From a checkpoint of a small image classifier: trained on procedural textures in two colours, tilted and lit.
Rows from block 7 of a small image classifier, named by matrix and row number. Rows with one number belong to one neuron. Each number is 500 + 50 x the weight over its row's rms, rounded and kept within 0 to 999. All counts start at 0. Numbers have three digits each.
After each neuron's rows are labels from the 100 images, of 14848, where the neuron reaches its highest value: "top examples" is what is common among them; "patch colour" is the nearest of a few named colours to the mean colour under the peak. Only what is clearly more common there than usual is listed. The data: procedural textures in two colours, tilted and lit.
# fc1: MLP up (model.blocks.7.mlp.fc1.weight, 960x320), inputs 0-79
# fc2: MLP down (model.blocks.7.mlp.fc2.weight, 320x960, transposed), outputs 0-79

fc1.266:493450448617529517510555514565481556430503533445455442546470555547523522539420533524486508598441381449518533387533402538563546545516473529574545431484479480538410446438602494464453523528439485599470455496486567502498490502451631421524537484
fc2.266:550495451482476613521406493369459554468447462466551450480611472544541483487539475623422608554462506491490480490410502498472639542452439513507482555475505590432536590500533515564529536468490585495567529541555532470575468502491585443529500516
top examples: green; ground colour: green; white; pattern colour: white
patch colour: grey

fc1.633:529473415510556613540513509469504470531480523393513501541462514485527521429498437570485451448531529433486445519544475478426411512573510524532464476462493576533510546424499512587553458475464420393454413465530472487528525610465520577453509428
fc2.633:468449633538501533582523535484340514355487505450482498478452516568604462490499553564496624535450569428531455630484503460391393474516549506469496530463472457518576559521478481485454457482497494523495517521582507448454452502404483457444514443
top examples: blue; purple; pattern colour: blue; pattern colour: purple
patch colour: purple

fc1.356:466404593495546425567478555550530521485521489469535442536477478542493537480548490454481530516588529538510434519429397509493495551440548492560595492456552533553448528478478508421424465440533530523435556446552576389486498462502512472467490442
fc2.356:621512512518558547496475507567495551559467472456406434509568583415514397474561506540513541551516485493542566456474486456547558451443535472456576479439437466447428519395612442474475423543390498435499450536508578533534537513582539453500471462
top examples: red; ground colour: red; teal; pattern colour: teal
patch colour: brown

fc1.657:536532467431516502475510563512389548492523488486484490451484530473527527467539401481447556580436515508565419415550531474485569512387587489508468404469496474435513410433571516510482559604511507441525455512483480487474495508485553530486580444
fc2.657:506438447496559475502522494481517453497450552518452525537466510441550450507461505433437523470442524544438540502453518532412456479482475484534588383345466494513481538470558508507503530461543480523493567528582425398524526524612519451495503585
top examples: black; purple; ground colour: black; pattern colour: purple
patch colour: brown; black

fc1.654:471494449483482523482484524456541506435466440508431578488528446518485431492448422524470486508479507569575530530463483496543607547457504540533537505483489465453464503562471480495510554532480486547411547530454456516513485531490503466383556508
fc2.654:482496451443432432570430501581460577539571401464435574396450394531503471533552463592543520436464467480567404537583537501455437523450524446545454511512537517514482500454418433512483518438507440505518519537510507441433536500497478463494528491
top examples: yellow; pattern colour: yellow; purple; ground colour: purple
patch colour: grey

fc1.173:582454459484555519519452501497504462481506494470535470434514491514449474470423464570527507505415526497449463527509475472463462525582553500486428417539504537486482465377558458529523484542540447413487459471528417606503531591507506503417574562
fc2.173:514542485541505525613439476489456474502409446573512466450466419518543480517443530519538480551457525494461503515561408515426461491469444495500474486453545406487492549577510610432507410456444457526425520405508438536546492531501445561541482530
top examples: blue; ground colour: blue; yellow; pattern colour: yellow
patch colour: grey

fc1.495:505507464494487484527498503537540431530465611462496465576465452595470571473553447505545548484626508469420466535451522490441467413499513557469481540394541491422576456581423463534514508553572511576597648517434444425432540543476535547389471527
fc2.495:606552474402498408489450483492533562488530538615574472451479555533521548492441474537491505513468576434512557537564519438517501506525479472454458488525445566534554518527517528452465351500434466454500509471514502611448438430508490494535501578
top examples: green; ground colour: green; pink; pattern colour: pink
patch colour: grey

fc1.532:468500523480496502431487467441524382485485463479582493557495470595505388456560515562553492473436465462453458499531432489506544464542487513556528504417517440507569518603382519503506486577546531471492542452479499558496539547388429491482463422
fc2.532:479493440526460508510454536495510495452497519452548527556455483465505473448427522561416504463429502485551503476405586505554513534467462486456508596451521472497566521463537513596560478558453534562443476434526524613532465539560518471465601547
top examples: green
patch colour: green

fc1.534:389435472541523474522516492505561525533466448508420540490430605508432540447481499511550472478492471519432411477589505466498603505481556542446501555476461526448471579460462562533551557592504466503464517543506455486497510530545492526445433492
fc2.534:581539457506498479450514454398474547527477436636551489454539583486531576543466464486482464394605584551528507507521495444469518473479499486548501464570473568537505411427473434513509493586428461428506495528616530498549448508515558541505563549
top examples: red; ground colour: red; purple; pattern colour: purple
patch colour: red

fc1.209:503448549417525461524517538517526461606515593492533580455436505493480562457405476377470408525389493424468472531510525487497550575469542539503502503451470470451584498522470483482363490447543477438581526557501549463468557531499438591474512521
fc2.209:576497605494577554519431463485558465456477564545535436580507470528482586414517472507494506475488542468504464503496563466452612521483541540454584504414486435596472469410526514530471463539447494514486530482400417535556480478511534477503454378
top examples: yellow; ground colour: yellow; red; pattern colour: red
patch colour: orange; green

fc1.253:528542546507414480490549511476456554522454435404493472465607520470627441470424443531460525450609542507471466511507443458529511505551577471598445420371535527406464522602428517564436422509500521467546465539611478472420471483576453487486455588
fc2.253:539527527508479425530459568494413553458483418422562445501547547508538482601409487440500498529509474538534457524403498576523405421530515484547464520471558580541493548495459506580465537572505481448601465615520463430508533507451499543475484530
top examples: red; ground colour: red; brown; pattern colour: red
patch colour: brown

fc1.541:541466476529561409497514445483454491504558570473441435509562515471558519475578473510518552561523535535520562447488486602491537554501510511452465504539612526572497468453463498588558475571452510564458449521465402480592543448500527514559482430
fc2.541:591532470490453431536546498536376497528530531475479520442544472529542547474534491530596458506492447607572555474646424417506468460462524497435452450478477468476512572444523404520527513499496464543474487466532515499498531354467450668468550509
top examples: black; pattern colour: black; purple; ground colour: purple
patch colour: brown

fc1.245:429582507628502528412451471437407452520507514545560572456504611436505501447389544401544426532481515534516453426564457472485526559560545513582463449437495413525438491472544414391541517462469499408541462517484557519403493512473452453612592365
fc2.245:596420545402470628456551480445525482459454471546522563425543487489496411405493507497562462566435472471494498517459570513576468523513481478492518536541427424530534412448481456517458527486517515478494549474446472496577522446515469480561516546
top examples: black; blue; ground colour: black; pattern colour: blue
patch colour: black

fc1.461:420480440557487537448468447540478481490509378526466450407447436434486567493474479399473440593479471478462498521507522461405443473544499399556507476598581476618472503446530538473509511365560545540451470463541466607483450512394446576524486478
fc2.461:624507493514636549459502515465424581455422456489565505426540482533522483441573489580427484480501484510505506509520428567463479437605576638562430560562593566588481536544537483474519459544474514503456427481509397466506459531594519507459456415
top examples: red; purple; ground colour: red; pattern colour: red
patch colour: red; purple

fc1.398:467469573567412542525494532428556408502443482527380532497371506487523410552538475434486469491538517434542386439493520483557465481589525479513486507480484517438479537419546404512481486465500475549529523527494487515403553435470503523485511526
fc2.398:541597498453588440480394377500437463470505534564421474517452591496482442351497541449523566456467613485483500562449537489583467520493586563509497438504507588554476503535437542478510479494422500514552573519447479394409512487539538544474445526
top examples: green; ground colour: green; pattern colour: green
patch colour: green

fc1.212:498582532522513527492558442505441324548463454471481517525524509595466463486483540503514473571456549536428533480553445398466584466555379606508606460506580507514512515491483589465530481493515532469546487559517573556554523481456454407445592501
fc2.212:517570515481645479466439545469526440522548571572465516538529620491498489514414479422460476527568449536560428475546528399548499592553443488437512438472488581502498569500495509500486486560527546619562458545580490513484604433410518519453529528
top examples: black; ground colour: black
patch colour: brown

fc1.460:485482498587571460491533488426588536551570478596549519447440533521550527453564492452512516470501492468470551518513527521483570559502454464534563417495527476526512456485480506457505535501448612471469509489534526543442461512499585523519483380
fc2.460:475478493640536470501538507503532433530483430540487491539461408444546484530495435486535378423432519450604466531598524499527479449535450512550458480524443497562453551412404467447526419526455495448463552541479454473530493543380591470540467543
top examples: green; pattern colour: green; white; ground colour: white
patch colour: grey

fc1.16:558554513552523395591534574473441454550547441526545518481631520505521475486543478529613470440440550486479505396464409467447429445488463480468514463578488502477438515410510557375444438535574451510500473453434493468458472444603587421505514473
fc2.16:502488451556439533528509502410449499475501579508408532404522442425405526525418557538564521597511430455483467560477518482598473476559539576455532468568469533555519503462469532483557564500580569589451556598528458466419580504523582553420480533
top examples: black; orange; ground colour: black; pattern colour: orange
patch colour: brown

fc1.499:548525431491502520450576612593529567488544495530494481486494542494563442583555497565493535498531547637502477500589469550472586563520487555499483489473563470522552505483563562460506498528450595536526542394543525530515539533500461570476468453
fc2.499:552545445501455561481377512403495513592489514510487499424567530575527552459494525512571537552513511490619541547474463546517466571485422445483489527467503535543542552534537424611501450465445493534506502517484541581392573560602457437444523556
top examples: black; ground colour: black; white; pattern colour: white
patch colour: brown; black

fc1.142:500567471501394490515535491500499519464439501473458447473528491480444439458639510497485517538515583482405468492462491424561482501515524445451472484455515504482541467486553453543348426566545435388539445528454456410612544558503457553603458475
fc2.142:522428516533521448506478514469519503459507527447458541489501510490498533556491512485388458496447508534490548520417459445504483540452587495555436489432524552526576481453498537562468483509513458467539500587498508442526589537487481406534464569
top examples: yellow; pattern colour: yellow; ground colour: yellow; blue
patch colour: grey

fc1.522:550522435433471491414528528565481497514378482506581499448562457501480446476498454454573375556431507512594509502558533558538579523468540587529521501529462551515508554510539482471507500469554433436505530485547546547499419530547502553542509504
fc2.522:391621525494462501544509463476543507524581535489466478493542447470524571504448486511533583570521584465495492472546563486490513477487465520527521495553471479602508493534434506425576578441527491569542484524460560537509467498472471523526453455
top examples: white; pattern colour: white; brown; ground colour: brown
patch colour: pink

fc1.528:630390526470515487539439444592410434453503417471476527515508501426474520522496456540550462543451516479496461459516426558511543559460438524544524482481499483546497470446461529545473498414502578555484485579532416477445458533544562492493477477
fc2.528:552467510522459521441468500544478500488530481430472529440570440522516405537482573566517447485549422474386518515466558535532552474508595526495504535552458557492493488505553510566502540515595502585476519499487513497488490507451497520436525478
top examples: green; purple; black; pattern colour: green
patch colour: grey

fc1.648:580546458525464554505500448449539484546480470514394464527555395463479463520569527510497428474418590563605531458489564519483462637506543390553493570499531540436484491522504527468510472426571413593646453621499472529548498505544541530422445483
fc2.648:495525568540512621455457524539428479529453501474504554435518467594567407492476469542398497521470455592471490560547520537460433484601467486487541496481470469511512505453479434435474551489599469473456501495525416443530451564456471483542560483
top examples: white; pattern colour: white; ground colour: teal
patch colour: grey

fc1.236:427510451510506578502449615520589477495501490609511515406522491475443432525554508408498506432522468443460458521470462488549458513566432561578506477509434541467537450511547475524615409421403406520477493414494506431481509483468513466526463511
fc2.236:449528415561468438522514561492489439493456489497535439465485568469506504490461418467546529524517513535507586500454471466449588545550432456438501534543450467481599435551576480444502493528556456522544413519433380570549504490460522479510455547
top examples: white; ground colour: white; brown; pattern colour: brown
patch colour: pink

fc1.348:585543415502505520408538516517471576488474528548379444541406436474503531514547555521499498471533402472444509502489485504550431507477604409546483516483505540505386564452538525522493469477499543420580501517438582419403499554461470561550542498
fc2.348:412484493377493534540611444550473534587460516479435400463519545465443529417552475526468533519555512555460515510409475422523489490568463516502502513491507496568420490485516490498483572528417474539488476491564437488497461542544573486387466492
top examples: red; ground colour: red; pattern colour: orange
patch colour: orange

fc1.514:438568517434519501523575471556512529529527562526520473463516569567532458470448382452491453470519487485483509408444488511484468523499552481462454466464504455579521491501525498388451569516410601536446471559528475596514497545562573589459498421
fc2.514:501510496483522414557454513469500500457468477475536547506444543531486583488448491417475543555548438482523571548453567484468586473512509494541498505509457481502505442476469574474547541428422478504561429463543436382400508584545579498531525423
top examples: white; black; green; ground colour: black
patch colour: green; pink

fc1.233:432628538481429545614482531580418497525485461527446348584528517536469502486496505515526522531504509466504408443453466468540461588549458484485565504483509513465507558454514391447487506517450526584576419593487568460474477443524473537479438478
fc2.233:522499486471473449523549550567485484455509439501431573436551510461503517500469503490439521546473483553512572419429414493511505560595557497537463506460600436449523465501535525485498491587499500427541533460541538457517542426609499525486545584
top examples: green; black; pattern colour: green; ground colour: black
patch colour: black; green